{"n_mels": 64, "win_length": 400, "task": "enhancement", "optimizer": "soap", "max_precond_dim": 1024, "merge_dims": true, "one_sided": false, "ema_decay": 0.999, "batch_size": 128, "weight_decay": 0.1}
Rows from block 17, named by matrix and row number. Rows with one number belong to one channel. Each number is 50 + 10 x the weight over the matrix's rms, rounded and kept within 0 to 99. All counts start at 0.
# convs1: first pointwise conv (model.decb.2.0.convs.1.weight, 64x128x1x1), inputs 0-127
# convs3: second pointwise conv (model.decb.2.0.convs.3.weight, 64x64x1x1, transposed), outputs 0-63
convs1.1:61 47 55 44 48 49 46 46 48 48 52 40 47 57 54 50 57 54 51 51 44 55 52 40 54 50 46 57 51 52 50 54 45 53 49 51 51 52 56 60 50 69 45 47 51 52 48 57 54 47 54 49 54 43 45 56 47 49 53 49 48 55 46 62 51 52 59 49 30 58 54 54 48 40 55 44 41 56 45 47 55 44 42 50 29 48 67 50 61 36 48 45 46 60 57 51 52 48 46 52 55 60 44 37 45 47 50 54 56 54 42 51 61 39 47 49 36 52 54 45 54 43 53 49 35 40 56 42
convs3.1:53 44 67 36 46 48 53 55 59 53 57 43 69 57 43 62 68 57 73 48 68 49 46 63 75 58 54 54 49 53 52 62 45 57 55 43 43 57 43 52 48 66 63 46 48 65 59 45 70 43 73 55 46 46 61 64 48 45 52 55 59 47 52 58
convs1.2:45 64 55 48 55 51 57 58 61 42 43 39 47 42 57 51 43 35 68 51 66 57 41 48 57 62 58 71 47 56 48 38 51 48 36 67 45 41 55 44 52 35 70 23 47 50 42 46 32 41 48 58 60 57 57 41 53 37 63 70 52 60 47 66 51 45 46 44 65 43 59 48 49 58 50 55 40 47 47 33 50 43 48 58 27 35 51 49 55 63 41 48 59 44 58 56 42 53 60 49 42 37 42 44 36 57 54 52 66 52 70 54 44 67 45 59 54 58 47 58 72 49 55 45 56 54 56 52
convs3.2:33 50 52 41 56 44 64 54 45 68 51 44 57 44 51 60 47 44 46 48 57 35 57 54 65 60 37 48 46 55 59 50 42 53 54 46 48 57 46 33 45 48 51 41 56 60 41 40 45 48 42 46 49 54 55 50 52 47 44 65 40 46 71 60
convs1.3:55 53 59 49 54 66 28 48 37 35 48 49 44 49 44 48 55 49 62 42 51 19 84 65 54 32 52 57 47 51 37 48 41 38 61 45 55 49 46 53 55 43 30 48 63 35 59 50 45 46 51 55 50 34 52 37 50 40 56 54 49 63 64 45 60 43 57 66 36 54 52 56 72 50 57 11 61 49 57 81 40 28 60 55 45 46 50 55 46 66 46 57 48 41 32 53 45 42 62 39 23 40 47 65 55 49 41 44 52 37 70 54 37 55 49 37 33 60 47 48 52 51 38 66 54 57 30 47
convs3.3:38 42 50 46 60 55 42 54 46 61 58 56 66 43 44 43 52 59 46 42 34 47 39 52 56 71 40 52 53 62 53 57 54 45 36 36 59 51 33 56 61 53 68 50 44 41 44 52 44 51 37 52 85 16 71 52 54 48 37 60 67 49 58 41
convs1.4:56 49 46 40 43 58 33 74 44 52 55 50 46 68 55 49 56 66 61 41 50 47 71 51 47 47 44 56 43 71 49 63 45 39 42 56 62 38 43 61 37 58 39 45 65 46 48 48 45 49 32 64 58 46 54 47 26 58 53 23 46 41 49 54 46 48 39 52 46 38 58 39 56 62 71 37 61 51 57 58 49 54 40 56 44 29 42 50 38 61 59 46 58 54 58 62 61 40 50 42 46 33 46 35 52 56 45 50 62 40 84 50 41 51 37 47 59 56 41 44 61 43 49 43 46 57 56 59
convs3.4:36 44 50 50 54 51 48 45 42 55 48 44 60 30 57 55 47 54 48 44 53 36 59 51 55 53 36 54 43 44 50 44 62 43 55 47 41 55 56 34 49 61 43 38 58 45 39 40 44 44 32 47 49 60 56 45 52 46 48 51 46 50 40 48
convs1.5:44 62 55 45 51 46 71 54 47 52 41 54 64 42 59 44 50 39 56 59 68 59 49 49 54 47 38 51 35 47 63 41 55 41 11 47 42 54 54 40 57 50 56 67 42 53 50 53 54 44 53 47 32 82 40 43 34 48 70 54 55 51 45 56 54 41 17 31 66 53 48 39 66 46 61 25 64 56 44 46 58 52 54 58 53 39 48 54 44 40 52 39 60 48 61 60 64 46 34 54 48 41 52 44 41 48 60 43 63 58 41 57 55 56 45 35 51 47 40 33 28 45 41 52 39 50 72 52
convs3.5:46 31 56 43 54 43 57 49 48 60 54 49 55 32 68 50 58 49 56 43 58 51 47 41 56 55 58 73 53 46 48 47 43 52 41 50 37 59 46 49 46 61 57 54 52 46 49 54 43 49 54 51 58 36 55 53 57 47 52 56 69 39 60 42
convs1.6:52 51 57 52 45 53 51 50 48 49 49 58 46 42 36 40 48 31 52 52 49 56 49 47 51 34 59 45 42 45 52 55 43 54 48 54 55 57 57 38 49 47 49 63 47 36 56 68 52 50 37 54 47 50 42 44 55 51 51 40 49 47 44 50 87 53 57 62 59 59 35 63 54 70 52 47 35 60 45 37 27 32 62 38 33 63 60 58 64 69 74 44 34 34 66 42 64 51 40 43 67 61 55 47 59 42 29 52 60 57 59 54 43 58 56 58 63 42 43 67 57 47 53 26 33 41 35 59
convs3.6:41 41 42 52 56 45 46 48 53 57 46 45 54 44 42 49 63 34 40 47 50 53 72 55 59 29 55 34 52 55 70 50 58 51 62 50 58 66 51 58 49 66 62 53 57 54 62 50 38 52 65 32 76 59 49 45 39 59 57 45 42 66 61 40
convs1.7:59 63 40 53 65 52 66 41 57 29 41 56 46 59 55 55 56 43 54 50 67 42 29 54 55 49 52 53 50 62 47 60 52 55 44 35 41 51 74 52 48 55 86 51 50 52 44 41 56 43 51 47 23 63 40 42 50 54 57 71 39 52 51 55 56 52 46 61 48 54 38 54 50 75 47 43 31 59 51 51 52 47 59 57 61 69 31 55 36 46 52 47 45 52 33 59 54 31 59 51 42 50 45 39 67 62 42 45 57 32 39 40 42 48 39 46 49 83 49 55 48 49 38 60 41 54 51 46
convs3.7:43 44 53 48 55 55 24 47 53 53 46 57 56 62 43 58 42 59 39 54 52 46 59 55 55 49 36 51 40 51 56 54 42 44 55 41 52 65 51 38 39 70 43 46 54 50 48 44 46 52 42 50 49 41 49 50 52 55 43 39 63 54 32 51
convs1.8:41 62 54 47 53 30 42 55 51 46 65 31 53 50 35 54 60 49 69 45 46 43 60 62 61 46 48 43 57 47 35 59 38 32 63 37 55 54 58 49 56 50 34 53 54 44 70 53 56 32 64 44 63 42 40 53 45 63 36 53 46 55 59 54 31 31 37 55 50 45 41 50 46 32 51 39 74 51 57 48 57 48 36 64 53 51 58 41 35 48 39 57 51 50 52 43 38 50 49 58 35 48 50 47 57 52 55 35 41 66 57 38 41 68 53 32 46 56 43 40 38 32 48 80 50 57 64 42
convs3.8:63 53 51 51 48 25 66 51 54 51 69 54 41 53 52 43 43 54 30 61 60 53 47 44 54 50 65 51 55 44 50 43 61 61 35 44 33 45 37 55 39 40 40 38 68 39 55 60 49 46 57 38 63 48 39 54 52 49 46 46 44 48 62 56
convs1.9:54 57 69 56 38 47 53 50 27 41 40 71 64 41 50 34 50 60 49 43 64 78 43 54 50 48 60 46 54 49 74 54 51 44 42 51 60 25 42 61 49 50 54 48 49 46 48 74 44 39 72 52 42 49 50 35 42 23 61 50 53 47 40 54 40 50 56 44 46 46 48 46 40 37 47 23 49 59 51 47 57 44 50 77 65 49 47 56 51 56 65 59 55 60 43 57 49 40 36 55 58 53 45 46 56 48 58 41 33 65 62 48 61 56 42 41 37 49 46 42 31 53 57 49 48 50 59 48
convs3.9:49 58 53 59 55 66 58 49 51 43 48 47 46 50 43 45 50 56 50 48 25 50 53 41 40 32 52 32 33 57 51 54 55 50 53 46 58 42 53 40 60 51 72 54 51 57 46 53 56 51 38 51 46 55 60 53 46 59 42 46 59 52 41 44
convs1.10:49 43 66 47 37 58 35 43 61 60 46 39 41 63 38 56 54 38 51 37 42 44 68 54 54 47 50 65 56 52 54 54 32 48 47 61 47 46 42 49 50 49 44 42 56 52 32 44 59 55 46 43 62 37 48 47 64 46 32 44 47 47 52 51 42 50 70 58 50 44 47 78 49 39 52 28 61 37 50 38 61 44 44 53 55 59 51 54 49 52 40 44 33 52 42 38 44 52 48 35 63 39 41 42 42 35 60 62 40 39 40 48 54 23 63 61 46 53 54 51 31 40 56 41 81 41 67 51
convs3.10:44 51 50 45 50 43 48 55 47 40 66 44 58 49 42 60 49 40 51 41 56 46 39 59 65 50 59 54 45 56 39 55 44 50 20 48 50 43 31 65 60 49 47 56 45 67 42 39 56 55 71 53 50 56 39 58 38 51 63 43 37 54 45 52
convs1.11:40 45 50 38 52 47 52 50 41 36 46 53 49 48 44 39 53 52 54 59 57 51 51 38 51 49 52 49 47 37 46 46 46 31 51 43 55 52 42 53 38 44 52 42 42 45 50 50 45 40 52 38 39 42 52 50 57 40 46 50 42 46 65 50 49 50 57 48 63 49 63 63 55 47 47 27 58 52 48 48 54 50 58 42 62 55 51 69 71 43 51 65 45 50 68 52 46 54 39 45 63 48 49 58 52 50 58 45 41 64 32 59 56 51 52 58 47 60 55 66 19 50 59 53 30 49 45 57
convs3.11:53 51 41 51 59 49 53 48 44 44 52 49 53 43 49 57 55 37 45 52 60 48 39 40 44 29 52 56 39 41 47 50 51 46 51 57 45 40 42 39 42 48 40 52 51 54 57 53 46 52 46 40 36 37 47 46 45 49 51 46 59 49 37 58
convs1.12:44 57 49 52 53 40 61 54 39 39 54 55 64 42 53 28 45 30 55 45 53 65 46 41 49 37 59 62 49 56 55 45 47 37 47 72 46 57 35 51 51 47 57 71 41 32 53 48 39 32 57 43 50 62 42 41 37 47 43 53 36 61 55 35 38 53 54 70 64 55 52 49 59 43 55 46 97 65 56 44 61 61 53 42 45 36 58 48 49 50 58 65 47 47 58 48 42 46 43 35 44 52 44 58 43 51 57 50 45 61 58 56 33 59 59 50 30 54 59 31 50 64 40 46 37 48 43 47
convs3.12:43 51 38 56 54 57 50 69 43 57 58 42 68 51 47 60 58 56 50 47 55 29 54 39 45 31 48 41 50 53 45 64 61 56 59 39 43 69 52 35 75 64 47 49 24 58 40 50 58 51 41 51 40 73 53 62 48 59 53 53 50 83 33 52
convs1.13:50 50 43 47 49 58 48 47 64 53 55 58 47 56 50 49 55 42 65 52 37 36 62 69 77 39 48 52 48 46 43 52 44 48 51 46 57 58 44 49 56 47 45 52 54 58 48 48 49 59 44 47 65 45 59 53 49 52 30 51 49 50 53 42 61 53 81 53 38 42 43 43 49 57 34 79 19 53 45 56 64 39 61 55 41 35 70 62 64 55 80 35 49 53 50 46 51 51 49 43 38 40 48 54 47 51 34 54 35 43 46 23 51 58 31 44 82 48 43 46 70 22 57 73 71 78 60 48
convs3.13:40 34 55 55 32 32 47 37 43 63 36 50 45 48 57 40 53 50 57 33 48 44 27 50 41 39 47 48 38 58 56 49 50 44 81 31 70 33 70 49 79 36 43 47 54 44 46 42 34 52 45 20 30 46 58 45 49 49 49 64 42 61 49 52
convs1.14:57 47 40 53 36 48 47 56 50 42 51 51 62 60 59 54 50 51 44 48 56 55 51 45 49 42 54 46 43 43 67 49 39 47 53 41 47 54 40 46 48 65 46 52 50 62 51 40 22 46 42 53 41 53 47 49 59 54 43 52 51 44 50 89 41 38 56 53 51 47 47 54 54 43 42 43 63 47 55 57 50 56 47 44 41 49 49 48 45 49 46 69 48 54 57 55 52 58 47 47 49 32 52 45 50 54 43 58 52 62 52 46 47 53 55 67 41 53 41 56 54 47 46 50 48 46 54 53
convs3.14:60 55 65 53 57 57 58 60 31 41 47 52 63 56 55 47 66 44 56 43 26 49 68 37 46 50 66 58 43 64 61 68 54 63 63 40 20 44 51 43 81 76 30 69 62 68 19 62 48 50 45 82 61 50 62 58 42 48 68 59 66 60 59 26
convs1.15:53 58 42 55 48 57 39 29 54 39 58 37 38 50 54 58 55 44 46 34 49 35 69 64 49 41 47 66 47 53 61 57 46 39 47 54 58 67 46 41 39 50 31 58 72 50 45 42 48 45 55 51 50 40 58 46 50 52 38 52 49 56 57 54 48 35 18 40 60 46 63 33 62 68 51 58 68 56 52 40 55 48 66 53 43 37 45 47 53 48 48 33 41 44 53 80 60 35 38 49 58 54 49 55 37 44 40 39 55 55 56 56 55 51 63 37 29 35 53 56 38 58 63 64 58 48 60 43
convs3.15:63 68 42 51 44 57 67 59 55 54 62 41 46 62 45 59 56 44 29 50 55 42 66 46 45 38 28 42 34 53 50 57 43 47 64 53 52 52 60 35 61 61 57 45 56 68 50 52 67 51 45 50 43 64 65 41 51 62 56 59 35 56 48 48
convs1.16:52 48 55 48 51 52 54 55 48 47 47 80 51 51 57 40 50 47 48 51 53 45 50 57 58 43 51 55 47 50 32 53 43 46 53 42 53 51 56 51 54 40 50 47 52 55 57 49 52 51 55 49 49 50 43 50 46 51 48 49 45 51 51 41 49 51 69 41 53 54 53 47 48 58 47 53 53 54 62 54 51 46 31 51 54 53 46 30 39 53 49 66 49 54 50 48 63 58 32 66 43 40 45 49 66 54 52 56 61 50 47 78 48 15 57 26 27 68 46 49 64 58 42 58 36 49 56 60
convs3.16:35 36 43 58 55 40 54 45 60 36 57 41 55 49 64 36 46 50 51 66 49 54 40 36 54 41 48 34 50 48 54 54 63 40 39 58 49 65 39 49 62 58 70 44 71 51 55 29 46 57 57 38 54 47 32 24 36 50 45 35 49 42 40 61
convs1.17:59 46 46 51 46 47 44 52 45 53 58 51 48 46 34 44 52 48 62 51 51 50 48 50 49 42 49 43 52 53 52 50 46 51 49 51 43 56 61 49 55 35 43 52 48 48 48 52 33 54 56 51 48 57 45 55 33 46 46 47 50 53 54 24 65 46 66 41 26 49 58 41 51 60 63 66 55 49 52 53 51 41 51 48 54 51 55 41 58 58 53 67 51 58 47 62 54 67 39 42 39 37 29 55 61 47 74 43 55 31 52 47 45 48 60 34 71 42 50 58 52 58 53 39 51 41 29 49
convs3.17:34 46 54 41 43 45 48 34 58 62 41 32 57 42 56 52 44 60 42 54 40 50 45 48 37 61 45 53 41 48 61 25 38 45 54 63 60 58 54 44 54 42 50 30 58 43 55 56 49 41 48 20 54 34 47 41 42 53 46 35 48 41 46 60
convs1.18:52 61 50 49 56 53 56 55 39 48 52 74 55 51 51 48 49 53 53 54 59 47 44 46 47 54 38 43 46 53 33 42 53 54 53 57 46 40 61 53 42 52 57 46 46 59 52 47 44 41 45 60 37 53 42 47 52 65 45 49 48 48 57 80 44 42 56 45 47 48 52 49 50 36 57 48 36 23 33 43 79 62 48 56 40 66 55 32 44 34 39 58 64 68 51 54 24 63 49 61 48 32 50 58 54 54 47 66 38 46 41 42 61 36 54 54 49 58 61 55 51 31 53 62 68 51 56 69
convs3.18:60 60 51 35 57 50 60 52 42 65 30 66 55 41 43 70 80 50 48 33 44 47 42 50 45 44 44 41 44 42 58 46 52 59 50 48 50 48 52 41 56 48 54 55 45 66 51 81 52 51 62 52 54 35 47 73 58 27 58 50 67 36 68 66
convs1.19:47 51 43 54 41 44 46 57 37 43 50 41 53 45 50 36 53 61 46 47 57 48 58 58 60 39 47 43 45 53 52 52 51 47 37 37 56 46 51 56 63 48 47 48 60 57 53 32 54 48 65 56 49 48 51 48 49 61 39 49 45 54 55 31 62 62 38 50 33 54 60 51 30 31 43 08 62 47 49 66 37 50 52 64 55 41 42 29 65 72 25 61 52 38 23 58 33 56 62 46 53 39 45 46 39 43 64 64 35 42 49 44 40 43 54 28 41 63 43 38 36 49 41 31 59 10 43 26
convs3.19:57 53 42 51 52 59 33 63 50 57 65 60 56 51 58 47 51 41 63 37 63 40 62 52 35 52 49 53 51 51 58 44 44 54 61 49 49 49 40 48 60 46 57 74 66 66 35 60 47 50 70 46 28 48 27 37 43 52 49 54 51 50 71 38
convs1.20:55 54 61 46 54 50 60 50 65 41 41 57 55 48 53 37 36 41 49 56 59 63 44 54 64 54 49 56 47 34 48 38 45 49 34 24 45 40 59 47 53 51 64 27 61 53 55 55 53 40 47 44 55 48 89 45 39 37 46 76 52 40 47 48 53 47 37 46 57 52 37 44 45 47 61 22 46 51 48 61 61 58 51 54 66 49 45 44 39 45 68 34 53 53 59 63 41 43 45 52 47 30 52 52 60 47 50 48 33 44 50 47 51 38 48 39 27 61 60 48 33 44 53 67 55 44 66 52
convs3.20:38 60 57 50 53 57 51 48 44 49 42 50 53 30 41 62 52 24 43 46 55 29 42 47 38 52 36 57 46 43 44 50 50 48 57 43 46 52 40 36 57 48 55 45 44 42 54 44 49 48 30 48 46 51 49 49 49 46 59 40 46 52 43 56
convs1.21:52 46 63 42 38 52 46 53 56 49 46 51 46 59 38 42 46 45 56 46 53 50 44 53 61 39 46 43 49 37 56 58 41 45 42 39 49 48 44 52 49 50 47 43 51 40 49 39 48 58 40 60 53 52 46 52 65 56 50 52 50 46 49 47 53 49 35 53 56 63 61 53 45 57 30 80 43 52 52 83 57 53 51 53 56 53 43 55 58 43 57 46 34 52 62 47 37 46 71 60 76 76 48 60 44 56 54 42 50 36 56 41 49 39 35 51 61 54 67 52 46 52 47 57 50 44 38 48
convs3.21:59 29 37 57 50 54 75 60 49 34 52 68 57 40 48 68 44 51 47 39 45 39 58 40 44 49 47 55 57 57 45 60 53 58 40 48 68 58 52 64 46 51 53 50 48 41 36 56 56 60 60 54 50 42 52 55 44 48 65 48 48 33 51 30
convs1.22:59 58 52 52 48 46 56 53 50 51 47 26 53 51 52 44 50 38 45 51 47 49 56 70 52 37 44 42 50 56 41 55 45 45 43 53 50 49 52 40 45 59 56 42 52 62 48 50 50 33 56 56 53 63 51 40 37 44 53 50 52 52 45 51 50 53 89 61 55 49 72 27 66 32 40 22 52 52 25 38 67 58 63 51 30 47 40 34 37 23 58 18 64 73 61 32 45 35 44 44 35 37 49 57 43 47 49 50 35 64 39 54 76 72 48 37 28 49 61 56 24 33 55 41 48 50 47 71
convs3.22:54 35 50 70 52 59 60 49 44 43 71 53 40 50 61 51 36 49 64 49 41 57 32 56 51 55 50 57 66 55 40 57 52 43 38 46 52 35 53 45 49 45 26 64 64 47 42 49 60 49 30 52 38 56 65 46 57 54 23 70 64 55 39 42
convs1.23:40 49 57 48 49 56 48 65 48 42 45 35 59 48 44 36 61 43 41 52 49 52 48 50 67 46 61 47 35 34 39 59 39 51 52 61 64 41 47 47 49 50 47 48 40 40 52 63 36 63 38 60 62 51 48 54 43 43 33 52 37 56 45 60 60 44 72 57 48 60 40 72 51 51 47 68 41 55 45 43 47 39 57 51 41 61 66 60 35 52 53 55 59 49 55 35 44 51 70 51 55 42 39 49 50 39 54 53 37 34 64 42 45 33 58 70 41 31 53 51 46 52 55 38 50 29 45 51
convs3.23:35 49 47 39 60 44 59 55 47 62 33 45 55 43 51 36 61 47 52 53 52 51 67 43 65 49 50 79 43 50 55 36 59 43 51 47 48 74 67 51 50 71 46 59 48 39 52 46 46 43 51 40 54 30 67 52 48 43 60 41 52 64 30 58
convs1.24:46 50 51 51 58 49 57 53 56 46 51 63 47 49 54 49 56 48 54 50 53 48 53 64 76 42 56 54 40 44 27 52 47 45 59 41 50 56 51 50 52 43 54 50 51 45 56 42 50 54 53 48 48 47 46 49 45 49 50 54 46 55 57 54 78 54 58 40 66 58 60 41 52 47 53 85 35 54 45 81 56 68 64 63 67 52 68 50 35 22 56 28 52 60 80 44 53 38 45 52 66 47 48 58 41 52 40 55 41 53 72 50 60 71 29 32 75 58 52 46 37 55 59 30 55 59 41 41
convs3.24:58 53 57 56 41 64 48 41 44 21 59 41 51 39 69 22 50 40 56 59 49 48 40 32 56 50 51 47 46 65 30 67 54 23 60 45 58 44 61 42 60 51 49 37 47 52 50 42 49 60 60 61 62 57 51 52 47 55 57 69 40 38 48 62
convs1.25:52 47 52 44 47 49 46 53 59 39 47 51 49 43 52 54 47 46 58 46 44 54 57 57 63 38 52 45 45 47 56 54 45 40 54 45 54 58 59 40 43 53 47 47 48 44 56 52 48 54 45 50 67 54 44 52 57 51 43 45 44 42 45 43 55 46 79 68 57 51 61 46 50 51 38 36 41 50 32 57 36 58 44 58 55 22 57 45 30 69 47 58 62 73 15 78 60 68 52 64 48 48 41 38 44 45 48 58 52 56 49 45 62 20 43 59 30 54 40 61 55 57 68 40 52 47 28 55
convs3.25:43 50 42 59 50 46 62 48 60 64 40 51 44 35 55 48 57 47 50 51 38 49 48 55 54 57 36 27 43 43 60 69 72 53 54 54 48 49 65 54 36 55 68 24 76 64 58 56 48 43 43 40 39 68 52 46 51 69 34 47 38 64 48 29
convs1.26:54 47 56 47 57 47 43 53 48 49 45 48 54 54 54 44 52 56 54 46 55 51 53 55 76 35 57 54 47 45 49 48 40 37 50 44 50 49 44 47 51 47 48 44 59 44 46 44 49 49 61 45 49 49 49 48 47 50 50 48 51 47 47 41 40 68 71 68 49 52 55 31 49 34 48 70 13 62 29 40 47 40 81 58 66 66 37 39 52 32 87 46 45 50 48 43 59 62 45 56 41 32 60 39 63 42 58 58 41 49 36 41 56 40 32 46 38 43 49 42 57 66 62 65 31 66 66 28
convs3.26:64 63 60 65 41 57 60 45 41 60 55 27 45 51 57 48 67 40 57 56 56 53 50 51 45 42 46 46 79 58 47 57 34 57 39 53 52 60 57 69 24 43 53 59 56 32 32 63 51 55 62 52 26 36 39 53 46 48 66 27 51 43 70 54
convs1.27:47 46 56 57 40 65 47 62 48 43 42 29 51 41 55 50 46 39 35 42 52 82 53 67 41 31 49 41 40 56 63 45 51 43 34 44 59 54 48 41 48 48 54 53 53 53 55 57 63 44 65 62 58 38 47 33 37 33 48 54 55 55 29 50 52 53 62 63 36 39 68 59 42 58 45 55 34 33 27 67 57 53 42 62 40 50 56 51 66 50 42 48 69 61 56 30 51 42 32 41 47 41 63 38 57 55 45 56 46 49 50 66 52 37 41 62 58 35 58 43 44 50 50 56 80 37 55 51
convs3.27:59 50 53 45 44 42 67 51 60 53 61 48 36 38 36 44 43 55 47 38 54 48 20 46 58 43 61 51 35 52 41 59 56 57 69 55 54 42 65 54 41 35 44 56 50 41 31 51 43 42 53 64 17 49 64 52 53 55 64 64 78 66 49 60
convs1.28:52 51 47 43 57 50 51 50 45 45 52 47 57 47 74 24 51 55 75 46 49 49 57 47 59 47 45 58 52 45 46 55 50 40 45 44 62 35 39 48 43 62 42 47 49 58 52 43 50 47 64 48 55 51 45 40 52 52 50 53 37 54 59 57 46 45 45 74 42 50 49 50 47 50 51 52 59 46 30 65 55 40 46 56 28 67 50 58 49 46 73 62 60 46 47 50 45 41 65 39 27 39 35 35 49 48 49 43 35 44 60 44 50 66 42 46 56 48 51 38 55 53 40 52 54 36 41 39
convs3.28:62 49 51 47 62 58 62 53 53 40 71 61 56 54 50 54 35 64 68 48 48 53 61 47 55 33 32 55 56 48 51 51 59 53 66 49 52 44 38 50 25 46 57 62 41 42 37 70 61 51 49 47 71 65 57 61 43 48 62 44 42 30 43 60
convs1.29:55 50 47 63 40 46 57 44 68 62 56 61 60 50 52 51 47 40 46 58 57 52 41 57 36 53 52 41 44 54 50 48 60 55 50 51 38 55 35 45 54 44 49 54 49 42 55 37 57 47 43 41 45 44 61 51 54 51 53 61 54 56 61 58 49 51 37 57 54 57 63 61 59 56 61 45 51 43 50 65 44 55 48 65 46 46 55 44 44 51 52 54 61 53 52 53 46 48 51 66 52 44 48 45 53 44 47 51 48 48 52 61 42 46 48 56 48 46 55 58 57 56 56 40 45 36 45 64
convs3.29:43 60 44 42 64 57 68 66 62 59 67 48 52 66 48 51 55 67 50 57 45 39 64 61 74 46 61 54 54 62 70 54 61 72 47 51 47 46 55 43 56 60 51 50 54 53 50 59 60 52 50 63 56 69 49 66 75 53 52 46 45 56 51 55
convs1.30:40 55 37 51 74 31 64 31 50 41 56 50 54 49 48 42 57 45 52 47 47 42 39 58 54 36 51 59 53 48 30 53 55 66 55 48 43 59 56 43 47 46 59 61 68 32 54 44 48 53 44 46 55 46 51 49 42 54 54 48 40 38 53 42 60 47 41 41 45 56 64 42 52 17 33 49 64 48 38 65 60 63 48 59 36 45 66 50 68 38 45 41 58 56 48 42 38 51 66 50 41 45 48 47 40 47 65 69 34 56 36 51 48 42 47 58 56 53 52 42 42 46 45 43 99 63 43 43
convs3.30:50 58 55 38 37 37 68 63 44 51 46 46 45 28 61 46 56 33 56 48 58 37 57 42 56 48 54 59 48 45 45 44 54 45 30 50 50 60 66 58 56 48 41 51 41 50 60 50 47 49 76 42 45 52 58 57 58 48 51 44 47 45 53 63
convs1.31:55 55 53 49 57 42 61 59 28 32 49 47 58 48 51 38 45 54 46 51 45 36 50 38 47 40 39 45 27 45 41 48 46 40 68 46 46 64 75 64 61 52 34 39 40 59 60 41 35 51 47 75 52 56 58 49 48 52 49 54 34 50 56 39 31 51 57 43 48 47 48 44 73 74 58 36 81 67 53 68 33 47 67 47 61 41 49 60 55 58 47 46 50 64 58 49 66 55 49 35 73 52 53 50 59 54 44 50 75 54 51 58 39 60 36 29 62 43 37 50 52 49 43 38 36 23 21 48
convs3.31:66 58 39 50 52 51 33 65 56 46 67 37 43 47 51 60 31 48 51 47 66 46 52 60 49 46 55 65 43 44 38 56 54 47 62 52 52 53 49 47 60 46 35 56 49 51 50 57 50 50 57 62 07 52 32 47 40 51 53 66 34 34 39 40
convs1.32:50 46 39 45 56 45 46 53 45 41 52 50 52 51 56 42 52 44 49 55 49 56 48 51 58 43 56 56 51 58 56 53 45 50 43 49 54 39 52 52 51 56 59 53 44 54 65 48 51 41 60 50 45 57 45 52 47 53 50 54 51 54 40 43 60 63 63 22 53 39 51 52 41 50 57 67 33 63 60 68 56 89 55 40 62 43 54 42 77 47 71 59 71 42 72 57 44 49 73 60 55 32 38 56 34 38 59 59 71 32 39 46 60 11 63 65 64 45 28 47 49 49 47 42 55 55 52 42
convs3.32:45 59 42 56 53 51 60 58 41 53 28 45 51 45 40 54 68 52 51 44 61 46 62 49 49 43 40 56 54 61 60 46 56 48 44 42 62 35 39 45 51 40 40 66 49 57 51 57 53 62 47 50 27 54 62 50 57 53 52 59 38 72 47 37
convs1.33:49 61 60 45 49 41 63 55 50 73 50 37 52 60 45 51 53 67 55 52 73 46 36 58 63 37 50 62 55 51 59 43 69 41 42 26 26 47 48 40 65 74 43 63 53 37 54 54 47 36 62 63 48 39 59 43 35 46 49 56 52 40 51 62 58 35 36 62 58 30 63 52 54 55 39 49 58 52 61 39 54 55 47 67 59 50 44 45 50 54 41 65 36 50 42 38 68 51 67 42 59 39 52 67 41 33 60 51 52 41 60 55 42 38 56 53 63 52 46 46 54 52 48 51 50 54 50 45
convs3.33:50 43 48 53 43 51 60 55 48 64 61 39 48 59 57 55 56 56 61 33 36 56 22 47 45 51 54 31 45 52 49 45 39 54 48 43 64 49 49 61 41 36 59 45 44 62 25 50 65 51 63 50 47 53 56 49 56 49 52 47 36 59 54 60
convs1.34:60 42 37 62 67 50 50 40 49 49 64 56 38 68 37 51 51 49 44 45 35 54 46 67 51 37 63 48 52 38 55 56 46 38 52 49 72 55 42 56 51 43 34 48 54 60 56 37 48 64 49 58 58 44 60 54 53 52 50 46 53 58 47 36 31 42 43 62 49 38 63 37 41 35 51 37 58 37 49 28 51 61 37 56 32 40 28 49 47 35 26 49 76 74 54 60 67 55 43 50 53 19 45 54 49 55 51 54 45 59 33 55 72 62 51 30 28 60 43 49 53 40 68 69 53 44 64 48
convs3.34:35 56 47 43 65 46 52 55 45 60 40 61 59 59 54 51 49 51 52 69 48 30 74 46 69 31 43 56 40 45 67 55 68 53 28 52 49 74 41 44 39 65 48 39 46 47 51 47 55 34 44 58 56 45 42 47 48 60 51 52 47 57 39 45
convs1.35:55 45 54 50 45 54 44 56 48 46 43 67 40 49 51 37 45 39 42 39 52 45 49 66 48 36 51 54 45 56 47 49 42 52 48 58 51 40 60 45 44 43 55 44 55 48 40 48 65 50 48 55 55 51 47 56 59 42 42 44 44 40 49 51 30 49 59 38 56 64 47 64 46 45 62 35 26 61 52 84 62 69 73 29 52 55 31 34 44 56 40 39 45 32 38 39 51 51 62 58 36 51 54 68 36 43 47 71 43 31 39 61 47 46 54 51 63 44 56 62 58 11 42 41 57 50 50 64
convs3.35:60 49 59 57 55 33 35 53 50 44 85 54 38 53 50 58 52 54 53 54 50 73 51 51 55 53 56 56 53 45 50 54 40 42 57 56 33 47 34 58 38 39 55 50 53 30 50 50 39 50 32 34 63 61 49 42 39 57 69 33 53 49 61 56
convs1.36:44 50 57 45 52 51 57 55 49 52 41 58 56 54 49 39 49 60 53 49 57 58 44 52 66 35 53 44 48 40 54 52 45 44 40 44 48 51 52 50 57 50 46 47 54 39 46 48 54 49 59 48 50 50 46 48 62 46 51 51 47 46 46 44 70 45 24 43 38 62 61 41 45 49 51 61 31 36 46 22 32 32 70 42 51 38 49 48 65 47 51 70 69 46 03 54 55 54 32 50 68 43 52 41 30 43 56 45 65 53 40 36 67 81 65 33 72 27 59 46 00 45 44 39 52 67 70 58
convs3.36:41 51 49 58 43 38 60 59 40 57 45 69 53 45 60 67 64 48 40 45 41 67 48 23 69 33 66 38 34 39 55 53 68 52 45 50 35 50 35 68 80 63 58 43 30 47 57 38 46 47 55 59 44 54 67 51 42 85 40 53 39 63 60 46